Weights of a small self-supervised image encoder.
Model: 4.44M parameters, 32-pixel images, arch perceiver, norm layernorm, activation quick_gelu, patch size [2, 2], layers 12, width 160.
Training: muon at rate 0.013, 11300 steps, batches of 128.
Rows from block 9, named by matrix and row number. Rows with one number belong to one neuron. Each number is 128 + 32 x the weight over its row's rms, rounded and kept within 0 to 255. All counts start at 0. Numbers have three digits each. After the name is the row's rms in percent of the matrix's.
# fc1: MLP up (model.blocks.9.mlp.fc1.weight, 640x160), inputs 0-79
# fc2: MLP down (model.blocks.9.mlp.fc2.weight, 160x640, transposed), outputs 0-79
fc1.515 156:129043116115113081139176208129102145112137100138080242173163066170101088175127156130142136132088054129094161133103148137159148130158116184161102132090137136092147131170128115096140105084116181192072115132030159151125135133140133111196116158
fc2.515 147:110141068121139064146143130153144090095125092130142187147082169090121205163090139123102124128164132080128168127105112161118082140152103123117056159130131125143112159135129139124126076108119110124140078096110135136108079112142106214123121148
fc1.516 093:124115126106190084137096146116140091113174111122083186137113121125099126088085117184110120143162108090165100142129059131108174161110139105154088124096148116212124122114123144101104111140111158145129134155131158137070105135173074122115153097
fc2.516 100:188131142159089124123140091089173115080076068106154088152057141058125140118114079119104143172078136124107090098161157108117135143103130204115150116117121155090219174106131138102089163165127147128150110105094131105099140118135152146171147133
fc1.517 033:116130053157113115182188130104085157120168060089094099122136191024176111128120125121143133118130096148124135140166101085109126132148105148153142165131143088121149144181132137158111088164146179159083080131135143077165130144133107132099112114
fc2.517 036:175182135055174180038117153120182087117088121143130116169103082183116140156111162161076084149119127150139094117124160178130150139163106129127090110139122182151089109127147118074166062157143111105117156114122091057157116110071105107095131171
fc1.518 038:177118188150089117144135140162124133153085104131069183124101150128152094142097119038102150168080117150099176081150190104141146136144160153137114137191083157171182165124158090077107122121073117140147105109140070144118062170159123137146164167
fc2.518 039:107096065122197159149153049155119127117169105124076153142111124214120135129112153146101106099136115114078124141096113152106148144100210157115164136097119123081123173124151138151101122133094109125140074176173077148126076235140167141082143085
fc1.519 068:112135138161090110115173058217157140096099077132161168134185123112131047148148098094122099148112129088152127130159184132101053102151105131155124128212154130150138145133165152104152117104171114071125159136090135112135142146132074127150120151
fc2.519 061:059124149083082155131114166096110165094122089154158108141130126118134075121125115134152065188113137145086115107099110149136149123152129182061138158123157108143133148118128069098099155113094088055192111160092055118155128153141117115111134141
fc1.520 103:153104139169110085132173089116084118122121075113089140133121147133137096120148127138143151091112100159134106108153168119166131183173087125111115172200157128053178128147095133144147127122027092135161191056165111058157124134157065132160130150
fc2.520 097:077128100091114181159131178140145081140083136128097097107138098143142112102088133144113118108123135087085128074129105139084158099134147144155161141147101102095203148121097141140114126154076111143140097117110097156104167156171190106118110123
fc1.521 100:137097148095094127095139148135182058144090041150113139145110100135205125157154130092058109125155122130131149174112119167124154084123099120147171178100123102085118137145212128129136155167172126118165170115128134065133092154136181145156124099
fc2.521 113:061155126174126171105096094093143112179219114151122140167144119055128142181138133157175145139170159140094133122122133136099078141171125199089122143115155204188097160110119117124100124138068120092130092108176127151125098112151171133151066139
fc1.522 177:107086163093177062178108097154181131118182124102101071061137108177141173106150117162148106093096092173155143116140117123116192094169189130112092152135103123120090104116108134163150179109102138108141070125178047165101194149185096114105142107
fc2.522 149:075136147150144109137135122099145108097139087125180064149104102115102148118104113148166069151165141118150094122145082127077134118105098158116200105077081108125125097079120137101061189058123106223104127101101165202088201144116131088159090111
fc1.523 101:127095178114129143174133154185108095120106159149108161105069118120121192127149100144088102127121127117106152113124108087178123159182114167144051128133181158101209135160151092123113116137061113084137126105162115114140122126190089154175165176
fc2.523 101:081144120098150126164218092200112149148140127149149115114149120127164066137089110147079150130142109108111052128114155146136142153173190156096143148111184163146140156122147127133104108040083145152077158124137160121102082102159159128171111152
fc1.524 050:157122109122142102106072101120158135159137108160094206172136149188149067154116094149111058149096181127074108161117178150176150130137146183080115129089090177157108147119123130146200141068121145131146171100163109143150132136186103129097111117
fc2.524 056:159127094189117136166136148166121149111112141108096118145105157133126115100146172091121146098106132137162208071154200117152166088194157169167097154154159075149134169147144154110150142092117168124179128070139095134080146090133192179118130095
fc1.525 122:091101130178149088121144173159114078132124129070107133105150118154118120137135113114079123158118174146119135113120159058080145132099163082130122115148045117155083180107034171144097163155192141189126147135149170159150181147145138156105097123
fc2.525 123:119112191126146110124193120120138141162128117141125141140103152153115115129187107155163176132155118151091095205142123076120154163115122129150189107130074132136105137148150112169085122134148169119113127151138106114143112098149151183116072061
fc1.526 155:160086147152099141118074160118137115165142145131126166138143092095126085147132126144054101117125132152148144110129203106128093095203137142091116143145151138185045162135150101136180101107149096085178141132100099145153137097144105123123097116
fc2.526 167:115130074159091119145140091114161122136168072126142142154171202157109115180154122096154162118133110124129188088110205162191166112160151186065113105112116149099131168099097120102118147135126096118131178117153114086183176146163162150111083083
fc1.527 031:132137103119201115100133183173047150146131106114076142138124119089206092129071124144122175163109115059119092088126074144105089160124104175094145156128124125156144168127161162135147125157110082121102091124117094147200173074119156113063154146
fc2.527 036:204165165094129156139127133057141102179138134083116127130075116169113136160120096145111047127157104217125121132142138175216110138146126137130113142105103151110102126132129108100118116200158162132099159155101101131084036150126102062088086160
fc1.528 032:099104122138199151139165097082137168092111118103080105142083133157151103148130114066148164106094146104106181099123110162087159173130065119163176183135136069112115183152109118172176077096144104107088113140149112120152076174086139127160125116
fc2.528 031:125166145075069103081100149133129149115137112126150162101135122121124105106111138206103154148117045103178111174131090139112137121146131095082114129160145179101109082191156083048152073147180115112094185095094113096150183108105115152117088102
fc1.529 068:148111175139186141100070205183087172149104130116130140107091168146168129113163124135136166151127156165101086118072107126107134144067120157146138157081131159093160140145127080170178108067150106142077123144126068119109064118142124150089135136
fc2.529 068:091187146161092129097121176115120085114104118170131117160081121207193114112119133147069116102085108130201084139144124132112080124149083160157132125172105143119213084077107104164136104151162144137158156073130065116131082182136108149095120132
fc1.530 113:157167151171168155067105134108097151087098165107170139146126132123186076152119105104134199137148115154148134172114073099147152087077145156095149130147140175155190165185159096112161173047103155209099108142122096125122083171162164119098180155
fc2.530 117:100176134091094100154143162114189128113124131048132131138093135145150103170068124145084074107105155144136142131151140148132138184128150183127143090125106170113145131183095105131138159129173058144199184140142095048097050082147069120139121100
fc1.531 033:148086148150187139130164124111113175071203125154135131146105212160193141178171161143092130168129123090086127090073125146134069134146131189146135114137148063120096121125136147153041136089177135127099174152059128106137168126117060154119130087
fc2.531 037:171085132152107122136095129093185150142113144135133134090173038101121132158116114148085118151155131097075148164148142104079096135148137123104101125155136116125150102061177142116173112137117122107185149156165093097087127066089069172128165177
fc1.532 111:158087109118050166147173102121125103119167095172131165070126118134172074164115137131177079114105127089129110180100101118114146169099103162125167141153167129093159206060146125155131104116143089118117159196095089129089143083142102148148042180
fc2.532 124:150136110119150137144080104135143098148117120088164143110113139148110174092129079149100184156105075122132163145090126129161198128070155122112123149167149036100133187133148129080162185092093199135129136141094135170132111139098167150115187096
fc1.533 077:125111084160087137093134140112127112145089135105169139067106061158139084165119150149123114145183173106116149124062140162117077132138050120091104161124134171117070137142111137173184125142092096114148130093185128108152122142136195141045069115
fc2.533 086:113172130100134113176054147095105122107077128123100142115114107132099096115104132121168157138150134160175102185106108097156110164142144114159087166106075151136123148166144062095166137113119139099096173073077145188179101168107170103092187091
fc1.534 086:081132139154111116193158157146108159068132185114094136162156140163153126196141084075125132127132158152095104102147144200109102135173116143156149097164134157167172164107098087115098104101097098113075149098147101108134063177110113121110122177
fc2.534 086:114073080169187080142150112148115102111118098176124157122111134061126107105112138099154118148092162099108105131158077101019119104168141167097108115094173132110088210157116146124129126165089156164125104127070103123176077175135116157134129119
fc1.535 084:103142062141080115115157177067150148120131108082173136064125137160091098117146224139181171126108110200178115109147094103114139097148127166121131193154127084126140102120140119190128176124086139145083155137128124121135152153096109107132196133
fc2.535 083:192088062169170145138189148159109080188105132171096072120095123147123135134123124141111101102139196116175073150113117093148090125131143114098106116110151140126165116116127143056182108098108150118128176081168152068143128093150125132085141118
fc1.536 048:130192151163072121111097092105158191134094111139080113143146111017130110102133158175093144132164135160136124087162127191164119131082113100097151145137143098128139110151139174116136101106107069122114132162162171111149117121118095136153118167
fc2.536 043:124150134217170134105158161124155132103088164138085194155052135183106170099112163141161130124151080144121141145144083110134080092161158148108104158143091162158141142114168099062075148129161132130100122134127127189118132075177111137135114119
fc1.537 129:159076184107197133137110150113133122166121118121096171161101081149201154102140140137103126126131139203116112117135116138110148074077193242140154112048147090182097136143139089105133149062110096091122151065145113163162099101102101077094173175
fc2.537 117:150129176164100069094112108160128131092161083107178147146102145153182135138101129105158092100128192085171073141150196142089158114112141161083082143133106131127128139103163136126061129113099107148075101099159142128214131153111104145138129176
fc1.538 098:097114179154155117182132130158185146145165099146133132152169064077135129108150127144060188134163108111135057144159158143195151145090109146125104154208148154120110138134110115131105116108115173160090127106167203138071169162144157156154118144
fc2.538 104:096106067138128130113168099102183135149112112157133122126148137107177177124144149096071155143149065102145129100145139093151146161041206079082107118183172095151127139143159152159157136122132129067117137142147133179148132150093119117209151198
fc1.539 039:164165097112112143080156078114100137063092146141154139153124105164064092158168157185151068075086134135161110117135090198131101064104144135098145162141168106164117158202161156205126086100138123155115143076072076072121101156130123128153140102
fc2.539 042:093133140119095105183156060128126111112127146184167086162163093138172118137110146180146113091149116093096117174124058131157077176129117079099129126080166092088114121150191104153145047146182122120173144133186123071136173126173150173048132145
fc1.540 090:150143065148139140107133097102167131224099114107146160145122138116045173090200106151110151148147113184105153128170111160182138100170100137136122020242119123098161115119132105140138122090111099093133088133153158102142146150071146142123183128
fc2.540 111:129183167133121132128122136087122140178116143127120123161136120162148067142115110132163145177066121169120101135094114130084115168048100086126096157112114162178135125124154164117123129169134169130090136168189161073108133141154109128173069192
fc1.541 043:156089141168107140098152139154147134164141132085127103088121144125160131112107130108055127127160172100180118121126184132173122073100114090106128188159119181132117133144092100074162141135114055115132120120156143067160173111127187187117126122
fc2.541 047:121089056127157121095153153141154083112128137097117164120079125103098066127167123091120138130146115198136183147097119121157155118146136175054122162119142159108104107086168135128140144163138127215084137146069077147120148111163115047131079126
fc1.542 108:128143134092088127133043148131154110206142119149159133141201102090111130090188164141112092173140091143102129058185145102177154110126136146085120090113168091165210128079135136117118078122154137164074151082165154139164146127137156129094101102
fc2.542 106:143108149120147123124082122078163091156094181089120115140141158095058157153177094086029129140129186097138150108132153082103147125197129162173158112187161130147158141065086119082111158069147115062116093174166111110159141127139122126155150128
fc1.543 137:138123201176148155083147125144131120117143097149119115170102102171158170141101146108180132147130143100140150131108121184161198156126176103157125206157136104123093066105166133073156157113146122112124187119120121077108135082112097138142150061
fc2.543 140:149156115086129095184144072117066161102077121110108167122096219157109120158080137045148151157134134093148081125165101057106154118152111160155126114165086182139110100152132123155116118124074150175095138070162161158199096150198102153130145167
fc1.544 095:155115158147097073100147109170142116092077126168113133200128163141134134147137089116127161112129181111147111142105101184174140115123149174150120099135106120162144122151085055192138098117122101164143163172063097091138136134176090151200129125
fc2.544 083:141170131092146146131097144141131180124106077139143082127141149098177059133133165081140154123163152141159136138078156127085092203088052101092125123186205135165130191088122146092202081155173142199128094128130099147155158104124162156131148085
fc1.545 077:140103135159038091090150126202193119162095102092106162179147173092091142125128108101134180127126064192126150164159172168170065082109130076131140087141085129132115109117136127187145142112140120160183184114083128128114184173150101103138133080
fc2.545 082:168173101111209158187105081174100134128107190174113109154155131113112058113151094114104123170151104092147140161095145142101113062121117146129108139109170165155139181106094125123073092074155150120103061100133092119153088143144163115149080061
fc1.546 098:079090162104115116165192155095125145107131111143176166128103114064122146144151079100135186117119124094135128176100121117139103141101155157115110127067111166143158159142173087153110148099158135109106135155159106039104111130115122128161076146
fc2.546 088:052127088152169105123127163062168163113141105092121112157122123131102137179173088150120114127168107089148131160126130113154147157165089130106112156140132142121156092110156213107150155129152106107109102066131086089143104085094105088198102086
fc1.547 107:114184149084111123119149146153175138076130153136187113110158115132153113108146127190103112136144112155109159106095101168148094114215164136120106132098121079104105127128140183193153127124163148138188153120131133103112105188095125124174137095
fc2.547 106:090088183076159158100140102117101138144121128120122100142102143143114144177091061105120119178156131148103091133181144129112154140112108129136095107104195178144112124130111091147100142171165150117137125153160137127139100180106118179108117103
fc1.548 076:120119182095126224110105148137098109135094124104072117147117101145064156101175070143101151143073121166134095117113108106092160132175139078125147117125141124119150108067150178172173100094132093127166152174109159144139177172099159087139143083
fc2.548 081:144099143110152132103106095067122116153183089170192123137117129139186100161114055144161089122128148095142128134152141091169132147066131173204140131152136106131143135138165116109146150093073088113133126140175148137096138130095122078154141132
fc1.549 051:168147155116136123102151148153054144139157107099149137074129152153179188130140108116101109092081140119126131101109147104167160055201063123124158161125130137130145146142147039150163107175086097054141096131089112150156148104149114135190135122
fc2.549 050:144129098206154159121129148201162093161126094140101082085076103167124085149101111104106127090123142138126133095103147159108132139134132199039115205098132136077141094088165112120100092088076108132132175133172144089101148081150147134150127161
fc1.550 026:110129107167160157186120121154107111105106103146189108137164183131105131183144074142181089118161157158098160168116115122100127117071137089116132144117160104092156160161091142183131173060178127108125100160078126153133124176121106089148097184
fc2.550 030:161118090135110089077106120088114144109129140091097095094088111215155151081155152126040091124092073202165136093094070127108064167142193074145131124122073131139096155153149127098110125153141158170133113142178096145176163150090146159142124085
fc1.551 097:142127115119135118140157171130156152092123126124105122116129157133130150125095132176106089124153122127131152127086142118122063107086178145129131146077126152091089134150140126128149154113137169140087137191113096080117148121082134163148161101
fc2.551 110:107177167195121113120128127179100149160173133120111109153072115140099093139134190169160125077155140111128154121131097128125102140108148142154163086147163175091123146082148127193078107091085118164152163176110108130150089134063141184149106131
fc1.552 027:184140085117142123048134117067160140101130116148124122148138171166175102126137148145149063075070157175109091113123090156115154096101160084144083119129129155117120121140083113149117089094136157120127074118079154164198111179104087172130131166
fc2.552 034:076092116201114135193160106149103081112120187163127106112114112148166190088116131144125199155136074095172180140096130118132120140153128124146190125148130088104156159187182146142146110100155131108197146160191140080110158105143133089112195137